A small image classifier, trained from scratch.
Model: 48-pixel images, arch swin, norm layernorm, activation gelu_tanh, depths [2, 2, 5, 2], widths [48, 96, 192, 384].
Training: adamw at rate 0.00072, 14600 steps, batches of 64, held-out accuracy 99%.
Rows from block 4 of a small image classifier, named by matrix and row number. Rows with one number belong to one neuron. Each number is 200 + 20 x the weight over its row's rms, rounded and kept within 0 to 999. All counts start at 0.
Before each neuron's rows are labels from the 100 images, of 14976, where the neuron reaches its highest value: "responds to" is what is common among them. Only what is clearly more common there than usual is listed. The data: made-up waving flags. In brackets: how many of the 100.
# fc1: MLP up (model.blocks.4.mlp.fc1.weight, 768x192), inputs 96-191
# fc2: MLP down (model.blocks.4.mlp.fc2.weight, 192x768, transposed), outputs 96-191

responds to: ring (48); upright cross (25)
fc1.607,199,228,189,202,193,236,212,239,179,204,193,192,184,206,188,204,209,185,201,232,175,172,190,195,197,203,209,196,202,230,158,205,192,213,175,193,194,187,208,230,177,171,198,198,211,213,187,247,224,221,266,209,202,206,244,242,182,186,163,201,189,206,181,221,209,203,231,195,210,212,203,224,188,197,225,221,226,196,186,179,185,189,189,191,187,211,219,203,173,159,180,243,215,210,209,209
fc2.607,194,218,191,220,191,217,219,199,175,188,194,219,174,193,209,200,216,168,167,211,166,196,222,223,210,193,233,200,223,171,206,187,185,193,193,240,203,185,223,175,192,209,221,189,198,233,196,218,193,207,162,197,211,205,189,227,192,199,168,213,190,183,159,228,184,198,217,181,234,233,214,232,180,222,221,194,232,182,226,200,183,158,177,202,231,211,211,167,193,178,211,222,208,202,170,186

responds to: star (34)
fc1.319,189,223,190,194,197,178,183,192,199,227,213,237,181,241,218,188,191,187,192,179,206,161,172,206,220,171,172,181,209,164,217,201,206,192,208,198,207,204,209,198,182,223,192,171,214,206,224,190,212,170,188,178,155,180,196,217,192,240,189,211,220,224,176,194,225,205,228,205,190,186,221,196,172,210,194,174,221,231,177,203,196,216,209,249,201,200,180,195,218,189,209,195,199,220,197,205
fc2.319,188,193,192,151,151,197,193,204,180,247,207,202,194,241,205,186,197,196,183,206,189,182,182,215,219,199,183,185,167,225,180,219,242,203,197,198,185,200,213,204,217,210,175,207,207,186,213,191,260,199,197,193,175,196,186,217,201,222,188,210,167,255,170,192,197,226,184,201,216,199,219,197,166,186,182,182,188,243,223,203,239,190,229,225,189,214,224,217,186,189,188,207,194,194,183,211

responds to: star (27)
fc1.660,186,201,170,153,208,190,221,222,198,177,212,196,172,202,218,205,235,187,228,219,224,212,178,179,210,204,203,216,219,198,189,219,191,206,203,201,185,176,213,225,207,210,205,198,209,191,195,203,222,205,201,190,197,191,191,199,185,171,176,188,174,190,195,191,214,208,206,178,207,208,202,210,173,244,231,211,224,186,208,216,182,205,185,185,221,204,224,213,185,173,237,200,206,167,177,169
fc2.660,199,171,199,184,218,169,209,192,167,181,194,154,207,212,185,240,219,187,222,224,237,194,216,192,201,168,207,204,207,231,255,182,183,199,189,192,225,195,198,213,185,220,210,213,212,183,215,211,216,241,212,221,189,204,164,205,186,161,212,198,197,182,206,192,229,190,204,204,194,203,199,176,229,234,190,168,193,192,177,183,193,190,216,211,189,199,254,198,212,173,202,198,198,181,207,212

responds to: border (75)
fc1.736,192,209,183,177,161,196,219,195,212,188,210,209,180,193,217,201,210,184,201,180,205,215,179,201,242,189,212,209,220,220,185,188,170,235,206,177,232,207,216,197,191,220,222,216,170,208,209,180,195,186,221,207,182,224,209,217,192,211,198,206,235,200,181,165,194,221,208,177,191,204,228,214,162,206,214,202,214,200,191,202,167,174,182,223,221,234,204,208,169,158,217,205,204,193,168,222
fc2.736,212,176,236,194,213,199,199,192,202,179,201,200,208,208,187,214,203,207,184,204,214,198,202,196,182,197,205,203,198,241,194,189,237,206,171,206,205,177,204,205,204,200,206,168,209,158,229,195,209,222,188,230,234,207,190,207,189,211,201,195,223,210,177,170,161,196,198,179,213,188,173,214,122,200,168,176,183,212,243,248,170,222,207,236,220,218,218,202,204,191,209,224,194,214,183,180

responds to: crescent (39); ring (31)
fc1.445,196,179,190,220,214,217,248,198,206,198,197,207,194,204,187,206,233,188,221,193,157,199,216,228,228,205,183,201,201,202,197,182,201,214,178,228,226,186,193,230,195,186,215,214,166,205,168,224,186,198,233,179,183,220,233,211,182,224,197,185,194,201,211,198,196,208,210,201,207,209,206,248,143,192,218,215,221,187,207,174,191,172,194,219,218,211,198,195,213,183,217,221,195,184,193,193
fc2.445,186,199,225,211,203,229,195,200,228,193,198,225,216,192,189,187,179,208,197,151,206,209,178,203,203,188,194,196,194,179,170,179,223,219,180,187,193,200,187,195,216,189,192,194,218,163,195,174,183,186,227,178,214,201,198,193,215,234,191,195,239,212,210,169,158,194,199,182,212,175,207,204,168,168,182,207,188,211,213,235,164,234,180,203,232,209,171,208,180,201,201,224,225,218,200,199

responds to: border (34)
fc1.538,175,183,198,199,179,213,188,202,190,186,202,194,194,202,197,180,243,209,229,192,215,206,196,195,220,208,184,218,217,216,204,178,183,218,205,178,209,225,189,209,167,173,202,178,206,201,231,199,196,171,228,191,176,198,191,213,187,194,166,189,212,210,199,193,248,206,241,162,196,224,242,196,162,219,202,192,220,166,222,157,192,218,184,203,218,199,206,198,207,173,200,206,232,201,174,237
fc2.538,170,183,174,217,171,241,215,212,214,217,161,218,161,197,169,189,217,193,210,213,185,214,197,240,165,170,226,175,189,204,219,174,175,206,183,189,192,202,222,176,224,185,175,180,229,178,228,161,199,201,186,206,189,220,189,225,220,236,175,199,214,213,190,170,186,206,218,184,245,197,224,207,149,206,210,186,205,217,180,220,173,194,181,217,224,201,202,194,196,180,220,204,189,211,216,205

responds to: border (75)
fc1.301,177,213,166,198,212,207,203,187,218,185,219,220,210,190,197,207,219,194,187,159,208,200,190,208,197,188,186,182,211,166,206,183,165,217,242,186,206,228,230,231,201,217,237,192,224,228,177,188,179,213,195,216,193,200,201,229,190,241,180,170,197,193,193,197,209,195,217,202,222,232,267,214,183,200,200,199,202,234,174,220,197,212,164,234,235,209,182,187,197,198,238,203,201,198,207,200
fc2.301,204,193,171,188,178,203,194,200,173,208,207,190,190,201,214,199,236,260,209,220,193,220,205,200,168,196,169,190,177,206,207,221,193,180,221,167,215,228,198,223,181,156,205,193,229,229,187,177,211,207,172,200,161,203,210,199,214,226,195,198,179,222,174,187,191,188,188,241,200,220,246,179,210,200,164,218,221,207,199,217,194,206,175,204,207,182,206,195,216,209,220,214,168,206,212,203

responds to: star (33)
fc1.88,207,158,211,245,161,186,200,176,224,215,186,192,216,204,190,219,198,194,203,213,208,193,192,181,229,197,198,225,184,177,227,172,231,181,226,218,212,203,176,222,193,202,209,196,203,224,203,228,199,207,206,213,174,189,211,205,196,223,222,217,217,207,191,219,187,199,207,189,191,204,186,231,186,204,185,185,167,248,214,236,199,176,202,200,153,185,199,156,173,217,199,187,166,176,228,222
fc2.88,223,171,212,205,190,207,221,185,185,222,198,169,197,212,208,215,186,216,187,208,204,176,214,170,181,224,191,223,210,210,241,184,226,198,218,239,209,183,165,177,205,220,220,240,207,222,200,201,212,197,188,217,199,169,166,219,208,170,230,219,213,217,194,218,218,199,224,212,180,207,193,197,229,225,199,197,165,192,205,207,207,180,212,206,143,185,194,145,192,216,206,223,214,201,168,210

responds to: star (25)
fc1.334,192,183,198,215,222,210,248,205,217,203,205,190,201,212,207,188,219,160,197,179,183,190,248,186,232,176,190,198,170,165,188,206,189,192,225,211,258,188,225,166,182,185,206,171,218,189,182,184,194,205,196,194,210,203,205,207,194,210,191,170,179,167,198,179,182,237,228,207,200,222,204,219,174,195,214,186,217,172,226,196,195,186,182,211,206,179,205,172,218,205,189,249,236,197,163,208
fc2.334,219,199,233,238,259,218,212,203,169,183,194,225,217,217,212,210,205,195,181,214,212,187,211,210,205,205,215,217,213,198,189,202,222,206,181,224,210,174,202,194,184,177,206,184,236,194,184,201,199,217,173,228,241,188,174,190,192,193,189,200,218,160,193,194,185,193,228,201,215,186,193,203,146,230,193,171,199,212,190,170,188,224,168,230,196,190,183,178,182,206,170,206,208,215,192,179

responds to: border (29)
fc1.766,215,219,179,174,213,188,227,214,183,219,180,216,190,219,207,225,213,177,174,215,201,181,173,230,192,226,238,177,178,221,206,230,183,200,201,183,219,206,244,171,200,200,237,208,180,204,201,181,193,238,224,234,222,199,230,188,199,221,195,180,243,168,182,186,180,199,152,185,180,194,230,216,204,212,214,199,193,222,161,223,189,206,168,212,185,222,190,184,174,197,184,234,185,233,198,179
fc2.766,196,200,214,209,193,210,213,196,183,166,199,211,217,175,223,210,243,196,218,194,199,234,210,203,183,181,204,229,184,183,182,190,213,189,210,207,208,213,195,207,174,172,222,175,166,217,168,212,204,214,229,164,184,201,203,243,199,231,160,178,206,190,163,193,185,207,199,188,246,227,244,229,146,227,204,221,232,189,239,203,193,197,165,173,232,235,210,189,187,200,232,244,199,215,172,185

responds to: circle (26)
fc1.635,215,167,207,198,178,186,215,190,257,184,191,198,169,172,197,213,209,200,177,180,181,211,211,224,211,237,192,219,201,181,198,198,163,192,235,201,194,208,236,167,230,230,216,199,213,184,212,187,177,192,192,208,217,210,173,195,196,179,219,201,179,209,220,195,203,213,191,163,174,210,195,191,187,212,198,212,203,194,205,208,187,185,183,184,231,192,197,182,206,212,232,192,235,171,160,192
fc2.635,185,173,187,165,185,207,203,184,195,187,202,199,187,231,178,176,190,181,178,185,193,199,237,206,222,187,177,202,179,192,227,192,180,191,234,164,227,224,212,214,188,202,206,219,217,190,230,201,180,193,195,217,185,244,183,207,217,210,173,198,173,227,207,208,207,180,153,230,180,204,198,208,221,192,206,221,199,202,179,189,179,188,223,222,231,213,219,218,202,211,195,181,204,159,196,227

responds to: circle (39)
fc1.631,210,203,219,176,172,186,185,214,213,235,192,210,205,244,214,204,201,196,194,184,185,163,168,219,190,188,180,192,184,191,176,209,211,216,221,210,174,229,225,205,181,196,195,176,206,197,205,215,219,214,205,197,195,153,200,232,168,234,192,186,231,234,180,191,208,219,186,187,208,224,255,180,176,208,192,199,235,226,185,193,181,220,203,200,203,260,200,186,196,214,218,219,212,205,158,185
fc2.631,154,219,213,197,177,193,176,204,223,225,196,217,207,213,167,175,198,170,190,188,156,206,179,247,229,188,195,190,182,182,178,211,231,183,217,192,215,207,212,177,203,218,182,188,199,199,172,169,212,186,214,157,161,215,217,227,207,237,179,214,167,236,178,203,179,209,185,206,212,192,227,233,157,184,202,213,198,235,204,216,201,202,197,195,211,220,197,201,194,221,214,218,199,214,194,173

responds to: crescent (46); ring (38)
fc1.281,201,201,191,198,194,180,234,195,183,233,237,198,226,233,160,180,190,150,203,196,200,187,173,164,228,179,193,195,179,196,202,176,179,210,200,216,236,190,218,195,201,201,212,208,196,202,221,206,200,188,221,193,196,218,212,216,198,215,171,195,229,189,183,189,176,248,217,227,189,196,194,216,182,217,208,232,205,247,175,164,226,174,204,241,186,207,187,218,216,163,227,216,216,233,142,193
fc2.281,196,216,220,201,191,175,193,187,240,209,227,186,192,221,203,195,160,198,194,186,194,194,208,182,169,222,203,189,193,212,206,208,216,229,182,185,209,166,147,235,180,217,203,209,222,212,182,173,209,188,199,207,222,173,226,182,186,197,209,235,199,219,181,161,163,203,170,193,159,180,199,201,222,209,203,203,197,204,203,183,153,190,233,229,177,204,201,222,239,187,205,186,175,201,220,214

responds to: ring (47)
fc1.681,183,187,192,198,199,207,197,199,203,208,229,222,236,209,238,171,213,230,217,175,181,214,211,215,196,203,208,213,227,192,230,201,219,217,220,207,195,196,178,157,206,190,181,189,169,220,206,186,233,158,159,177,152,182,179,187,182,182,234,189,182,170,192,170,157,198,206,206,220,216,223,197,187,196,211,183,208,199,229,193,232,183,208,271,193,199,184,180,219,210,221,178,175,201,201,178
fc2.681,197,225,198,220,191,179,213,190,214,202,170,195,191,206,196,242,213,160,218,222,191,193,194,203,171,216,215,209,225,217,215,204,196,195,191,200,231,179,227,219,176,232,232,183,169,236,193,235,217,212,233,217,212,180,209,226,168,176,201,222,224,209,174,192,213,210,202,151,197,210,208,215,160,249,203,179,227,193,183,170,183,180,184,188,185,214,208,170,175,179,208,204,193,191,186,185

responds to: ring (44); crescent (27)
fc1.65,205,221,193,186,204,196,239,203,181,215,194,203,230,215,168,202,201,153,191,218,209,185,157,198,219,179,205,178,207,245,198,210,170,178,200,163,220,217,237,179,178,185,235,224,216,209,225,227,210,218,213,217,186,226,197,206,193,201,167,212,207,185,180,217,185,210,214,189,174,207,198,251,190,219,206,234,190,218,146,211,195,181,191,237,193,198,189,207,181,184,214,225,219,229,192,208
fc2.65,179,214,230,221,193,186,209,198,231,209,177,198,197,190,204,226,197,173,237,207,175,185,194,195,150,233,227,208,216,213,188,204,213,218,194,203,224,168,198,237,187,207,206,184,172,224,165,208,225,204,241,189,202,161,228,236,162,172,209,218,212,219,173,154,194,208,203,177,209,200,211,220,162,236,196,179,235,201,190,172,188,181,199,206,198,218,216,194,205,185,221,201,175,211,200,174

responds to: flower (45)
fc1.437,180,156,236,192,174,202,218,208,180,195,193,178,237,215,198,209,234,203,263,215,216,202,185,178,211,223,205,231,168,219,172,191,215,189,191,196,225,217,159,203,187,156,197,199,178,198,178,187,202,196,226,168,198,188,194,192,173,188,211,173,209,169,224,212,171,201,199,197,205,217,188,217,184,201,182,188,192,179,223,170,224,208,206,184,168,185,212,216,200,204,166,209,217,235,210,225
fc2.437,218,178,234,193,210,167,225,198,173,201,184,168,207,191,214,217,203,227,223,228,225,203,178,152,220,235,214,217,202,216,179,218,217,202,208,220,210,207,168,183,190,188,203,223,201,201,203,216,206,209,186,195,219,175,199,178,200,146,238,184,207,183,210,207,240,212,207,211,179,212,186,190,216,200,188,177,187,173,203,194,250,204,198,191,164,180,210,194,231,194,203,195,205,186,193,224

responds to: border (27)
fc1.72,191,204,171,230,200,231,220,191,176,187,207,187,184,177,217,194,230,201,191,205,207,203,212,205,178,207,228,214,212,187,223,181,199,223,214,212,197,202,226,214,179,190,214,176,187,221,199,215,209,212,222,201,178,189,194,222,192,209,197,192,199,166,175,203,201,200,226,192,225,230,254,214,194,214,213,199,192,187,219,205,196,177,159,227,213,200,201,172,163,173,229,224,199,211,205,207
fc2.72,188,208,156,229,176,202,192,202,206,215,195,190,178,183,201,208,226,218,204,224,185,220,203,224,176,186,205,154,210,204,237,205,157,215,187,205,187,195,187,190,209,165,206,188,234,243,207,168,204,212,171,217,188,192,203,213,204,219,219,221,196,196,164,198,183,180,215,195,206,216,237,187,240,212,183,182,227,235,192,183,187,176,155,224,211,190,192,186,203,174,201,206,188,204,223,197

responds to: circle (46); upright cross (28)
fc1.623,183,214,189,205,208,219,228,243,167,182,237,196,177,216,201,164,191,188,211,208,200,184,216,183,223,203,221,216,191,178,180,172,218,246,188,206,188,178,202,231,206,198,179,192,197,186,168,197,229,195,196,181,173,208,219,205,211,192,170,202,181,191,187,191,189,210,214,226,207,189,202,222,186,181,215,211,196,187,202,201,191,173,189,212,223,195,199,207,177,169,214,208,210,209,186,221
fc2.623,211,186,188,154,186,237,230,216,148,215,205,194,200,221,216,182,172,211,163,203,171,201,212,203,215,190,195,206,179,201,185,199,240,221,202,228,191,193,171,179,214,209,189,236,204,187,196,182,238,226,199,169,195,206,182,217,226,216,190,190,179,214,189,205,188,211,187,206,213,216,211,197,201,194,199,218,227,215,213,203,215,162,207,207,199,218,209,187,193,204,188,246,226,210,157,203

responds to: flower (25)
fc1.126,181,227,172,161,215,228,224,260,184,204,214,214,180,225,216,169,193,139,186,207,166,172,210,194,219,219,196,207,205,191,169,205,168,204,188,185,223,172,197,192,170,195,204,208,208,196,189,193,200,200,209,169,228,218,222,222,203,183,157,194,198,181,191,186,201,246,215,208,188,221,205,213,186,228,254,223,218,179,203,180,173,201,198,195,185,210,187,177,214,198,197,237,233,186,151,194
fc2.126,194,167,197,199,210,198,224,188,208,171,171,180,173,203,165,209,196,205,208,185,208,195,233,202,195,183,211,217,214,223,239,197,172,214,196,172,243,181,176,186,201,222,217,212,166,177,215,187,189,175,240,227,214,214,197,247,202,199,178,187,250,197,225,190,189,213,208,218,210,185,188,194,165,229,211,226,190,179,199,207,212,209,204,190,205,221,192,199,241,208,235,203,202,215,187,189

responds to: border (68)
fc1.648,181,209,181,216,195,178,242,192,209,168,235,194,200,171,203,203,194,191,187,192,240,223,205,172,205,211,221,226,207,171,229,154,184,245,237,198,190,220,222,220,205,216,218,213,207,226,179,201,192,192,201,198,199,209,188,204,181,206,199,202,184,185,187,197,188,195,192,224,199,214,238,222,190,206,209,237,187,223,178,230,191,169,165,230,227,221,179,177,193,187,260,174,198,186,181,219
fc2.648,191,205,202,203,157,177,215,195,219,204,205,179,176,193,183,224,224,213,220,226,222,240,205,164,190,220,201,211,187,185,231,232,177,216,195,186,211,209,199,229,194,180,216,216,211,250,163,178,224,195,208,208,191,181,211,190,194,191,202,229,172,205,188,191,179,187,191,196,175,209,227,190,233,222,178,217,197,197,203,171,174,159,164,168,193,194,210,206,225,189,234,196,172,199,197,222

responds to: ring (82)
fc1.351,195,234,174,195,195,220,214,240,195,195,249,246,174,213,222,201,207,178,201,230,174,181,221,190,217,205,211,194,211,210,204,192,216,252,167,211,204,178,220,212,202,215,213,234,160,209,181,209,222,180,226,175,172,203,219,194,179,206,210,221,196,220,192,191,192,193,202,203,194,174,198,223,158,191,222,201,203,205,197,184,183,174,213,211,214,201,204,207,175,163,203,216,184,218,187,192
fc2.351,196,220,173,180,198,221,173,225,213,199,206,246,212,223,219,182,199,176,174,214,178,213,194,240,200,184,207,196,199,197,200,185,210,207,181,188,189,195,223,178,198,213,195,190,197,201,185,193,208,191,207,174,170,215,193,214,199,237,203,211,171,228,170,178,176,206,178,201,223,203,216,201,143,184,187,191,226,232,180,167,187,203,183,211,242,222,176,216,179,170,168,241,198,209,202,197

responds to: circle (32)
fc1.763,200,225,172,173,211,200,194,194,210,193,251,215,185,216,222,157,192,216,179,185,209,198,208,174,218,172,189,201,186,195,227,217,202,203,216,199,232,192,186,185,183,212,208,187,215,198,196,203,201,159,208,199,169,212,217,238,200,243,164,173,185,234,185,172,177,212,200,220,203,203,231,186,196,198,197,205,216,212,200,197,186,203,201,238,211,233,218,197,208,198,209,234,158,210,174,197
fc2.763,187,237,224,191,205,190,188,205,188,194,208,215,185,207,197,182,211,195,221,181,219,195,174,179,218,227,208,210,184,166,168,228,235,175,191,180,204,194,234,235,194,211,200,167,208,181,181,222,223,189,183,175,216,203,207,188,184,206,184,194,208,211,171,182,203,201,207,219,204,176,213,205,126,206,187,189,198,220,184,217,215,249,205,187,179,203,224,215,213,203,216,199,174,217,186,194

responds to: star (38)
fc1.303,208,175,201,196,164,187,211,189,227,226,238,187,194,231,220,218,210,212,203,223,199,189,214,188,202,199,178,223,176,191,213,192,228,200,198,221,233,196,194,176,199,226,216,221,172,199,184,203,214,163,221,172,157,168,201,200,144,208,215,208,204,231,192,182,192,216,200,191,200,199,196,192,161,204,180,222,208,209,197,167,209,166,233,210,175,203,236,188,190,219,182,211,196,220,173,206
fc2.303,228,184,194,189,185,196,227,225,229,211,197,190,199,227,237,203,188,187,173,195,201,205,243,196,201,215,198,234,163,190,198,209,221,184,224,202,192,201,202,165,199,216,195,200,199,207,183,205,193,166,199,176,154,166,214,208,186,214,221,197,178,213,199,179,200,245,186,223,176,218,203,182,191,179,202,219,205,176,213,204,215,175,223,207,170,185,196,193,208,233,192,229,195,191,189,234

responds to: circle (35); offset cross (25)
fc1.353,175,220,179,214,182,216,182,203,195,190,224,260,181,223,198,189,198,182,181,197,201,176,166,192,238,175,202,181,217,190,215,162,209,213,184,202,220,212,200,217,211,226,197,193,206,210,221,209,199,164,205,181,156,211,201,198,211,245,203,212,219,219,191,212,208,191,235,162,214,179,206,231,182,179,226,185,195,216,193,215,189,194,187,251,219,196,175,192,183,153,206,209,196,212,217,212
fc2.353,173,201,197,183,146,218,190,219,197,219,207,230,198,207,211,181,202,185,204,232,194,191,201,203,183,208,224,175,188,235,212,188,213,210,165,220,191,180,216,205,216,192,190,191,189,214,204,220,241,185,226,178,166,205,195,214,206,218,188,209,162,225,171,212,198,202,220,172,213,199,210,239,173,187,217,181,205,226,206,179,201,174,212,217,206,216,218,219,182,153,185,216,177,213,210,217

responds to: border (34)
fc1.29,192,217,184,218,207,204,195,199,227,181,195,262,208,202,177,196,183,192,183,170,198,212,202,194,219,188,205,178,233,213,232,160,164,221,186,184,199,203,220,223,229,216,191,224,217,191,223,189,161,186,196,220,209,247,205,198,230,217,192,236,214,198,227,208,207,196,213,202,193,164,189,218,196,180,238,184,166,243,165,219,181,220,184,229,209,195,161,192,207,176,232,165,176,172,210,225
fc2.29,231,220,216,181,199,185,219,172,195,187,219,223,229,195,205,191,198,201,211,166,221,239,184,175,222,224,224,245,199,174,206,197,189,196,204,202,185,208,237,198,200,216,203,217,168,202,198,222,170,181,213,166,214,235,233,189,247,217,203,194,215,172,218,219,204,239,186,205,186,213,200,210,198,174,200,203,173,205,213,210,226,202,169,194,201,228,170,199,221,203,198,192,176,175,184,235

responds to: ring (43)
fc1.588,169,192,195,201,185,209,185,193,211,197,235,221,219,201,237,160,201,218,209,169,170,208,224,203,213,196,195,216,223,188,212,177,225,235,218,220,199,198,171,186,216,200,165,189,173,208,201,191,215,151,169,162,160,181,186,194,182,196,241,198,186,194,192,166,170,198,215,205,212,215,219,188,180,192,210,176,202,196,239,191,221,186,210,246,200,203,187,180,227,210,224,164,177,182,200,184
fc2.588,212,223,193,208,180,173,212,196,209,195,165,190,190,200,191,238,218,168,223,220,202,212,191,201,169,204,208,221,213,218,228,202,190,193,202,193,222,191,219,201,179,241,237,193,154,243,198,228,213,207,235,202,200,182,204,221,179,191,203,227,246,213,176,204,219,211,191,150,201,213,219,208,161,248,202,190,233,186,175,174,174,174,177,184,185,220,202,167,169,191,204,201,202,197,177,190

responds to: ring (32); crescent (30); offset cross (25)
fc1.367,205,187,173,158,179,169,236,233,198,187,240,198,205,216,197,203,222,183,219,179,228,208,203,164,224,208,207,199,189,220,199,187,172,222,210,153,227,199,212,173,190,227,242,225,181,183,214,164,188,202,199,215,216,222,211,192,186,196,163,169,231,176,213,167,213,226,179,227,209,201,229,223,166,224,216,218,200,213,192,208,187,211,188,203,200,219,203,207,186,202,200,199,192,219,146,227
fc2.367,193,198,235,198,190,202,225,183,229,178,209,208,214,209,185,197,230,173,211,180,207,239,221,183,206,179,216,239,177,210,181,186,222,208,172,215,222,219,210,207,201,204,216,203,182,177,172,188,195,175,223,195,222,211,198,202,210,219,182,184,225,194,197,169,148,219,194,178,236,207,210,224,126,187,200,212,189,186,237,203,169,192,179,180,231,231,207,205,187,192,221,222,202,201,188,224

responds to: crescent (36); flower (32)
fc1.205,158,194,218,200,157,176,190,188,212,196,188,215,180,190,190,226,205,206,237,213,210,209,172,189,214,220,252,198,217,232,213,195,189,242,179,175,189,207,219,200,235,200,186,194,190,184,215,175,211,183,223,195,191,202,186,198,199,180,207,205,216,206,223,178,223,200,211,177,186,171,199,198,187,189,177,187,177,196,160,197,234,190,210,215,206,201,213,263,199,160,208,166,189,230,222,227
fc2.205,202,209,241,232,187,187,204,223,228,194,165,209,206,202,190,224,186,213,236,208,185,198,202,219,179,226,220,179,229,225,194,202,180,243,174,188,213,175,199,239,184,159,178,180,184,207,181,185,211,199,231,230,184,195,221,213,195,187,232,233,199,217,216,178,199,188,192,192,181,189,162,192,177,185,169,171,187,193,170,198,209,181,215,201,214,182,204,228,210,182,204,194,183,220,225,202

responds to: ring (30)
fc1.348,205,207,179,215,226,226,206,219,178,203,195,214,181,205,167,196,211,218,214,214,170,187,196,239,186,184,189,215,203,195,181,187,221,231,164,242,166,176,211,248,190,183,183,206,171,214,185,241,221,205,243,194,167,191,220,224,175,208,151,195,196,243,199,198,219,208,204,222,224,186,219,219,174,185,205,248,240,190,168,179,204,200,224,205,197,236,205,209,191,191,226,198,196,192,192,201
fc2.348,180,205,194,183,194,217,163,226,214,192,189,234,207,249,207,184,202,180,204,183,181,184,193,233,208,166,194,184,187,171,213,197,217,178,189,208,214,211,219,180,204,226,202,172,200,200,167,179,196,181,207,165,172,207,185,228,184,228,185,195,181,218,184,191,186,202,200,207,229,195,214,206,147,196,179,198,227,225,184,187,195,225,216,189,227,219,198,200,183,215,175,234,205,234,217,176

responds to: flower (27)
fc1.146,180,189,219,212,209,195,209,185,202,199,215,198,214,220,224,209,205,206,242,213,189,201,174,200,196,213,195,189,208,187,203,219,205,179,199,214,218,196,165,217,180,189,233,206,210,236,162,221,194,214,211,182,191,202,220,207,186,212,212,205,164,200,192,233,196,179,215,194,208,216,189,257,184,204,182,184,199,216,224,198,217,182,179,195,226,184,188,188,185,192,210,245,212,207,224,192
fc2.146,182,190,191,246,210,200,186,199,220,206,184,217,211,212,209,197,190,184,186,203,191,166,183,213,227,200,186,193,252,196,208,182,193,187,204,222,196,202,184,212,198,188,211,192,249,223,213,228,193,199,183,223,179,196,166,183,198,182,224,214,188,220,206,254,231,161,230,184,191,196,174,209,195,191,189,154,171,232,201,217,211,200,171,216,194,143,178,147,195,202,190,204,209,186,207,203

responds to: circle (46)
fc1.483,165,211,209,179,212,219,220,245,164,182,232,210,199,207,217,156,197,197,225,199,201,186,190,192,198,216,230,206,196,207,170,182,189,234,190,177,195,208,189,200,202,184,197,206,188,188,166,184,193,188,202,142,191,214,211,207,204,191,181,178,199,177,212,195,190,204,223,224,221,207,207,231,198,183,218,208,198,172,207,194,204,188,186,213,238,200,192,212,200,184,201,221,215,238,192,214
fc2.483,197,205,164,188,182,215,236,239,158,204,168,190,201,202,213,154,161,208,192,196,184,183,217,184,196,196,208,200,199,202,187,175,204,217,206,235,193,188,155,198,208,207,195,233,213,189,216,207,199,204,188,192,207,224,205,218,249,210,195,182,213,205,213,226,229,220,197,223,220,208,208,197,226,209,206,210,201,213,194,208,234,181,197,198,184,205,179,181,200,208,186,220,199,201,163,223

responds to: star (28); rhombus (25)
fc1.92,207,185,152,179,221,213,188,178,175,202,207,207,198,197,211,231,246,200,185,193,236,208,211,196,185,190,214,216,225,176,234,187,188,191,212,175,228,176,237,222,207,209,218,210,192,200,204,226,202,205,213,210,175,189,188,200,185,176,181,207,209,200,209,193,216,210,262,214,207,204,220,207,176,245,205,191,198,210,194,177,188,202,208,205,199,209,232,189,199,187,220,177,145,186,195,201
fc2.92,202,181,177,189,208,210,174,181,193,221,189,165,207,197,183,213,230,236,224,200,216,189,187,187,182,192,179,189,204,216,233,192,204,213,202,191,203,195,184,254,207,183,189,219,240,191,236,201,203,224,189,231,197,203,175,193,207,187,235,205,209,238,208,194,226,199,221,208,194,187,210,167,194,199,173,166,147,234,197,197,201,210,215,229,164,177,234,191,198,189,199,201,164,187,229,213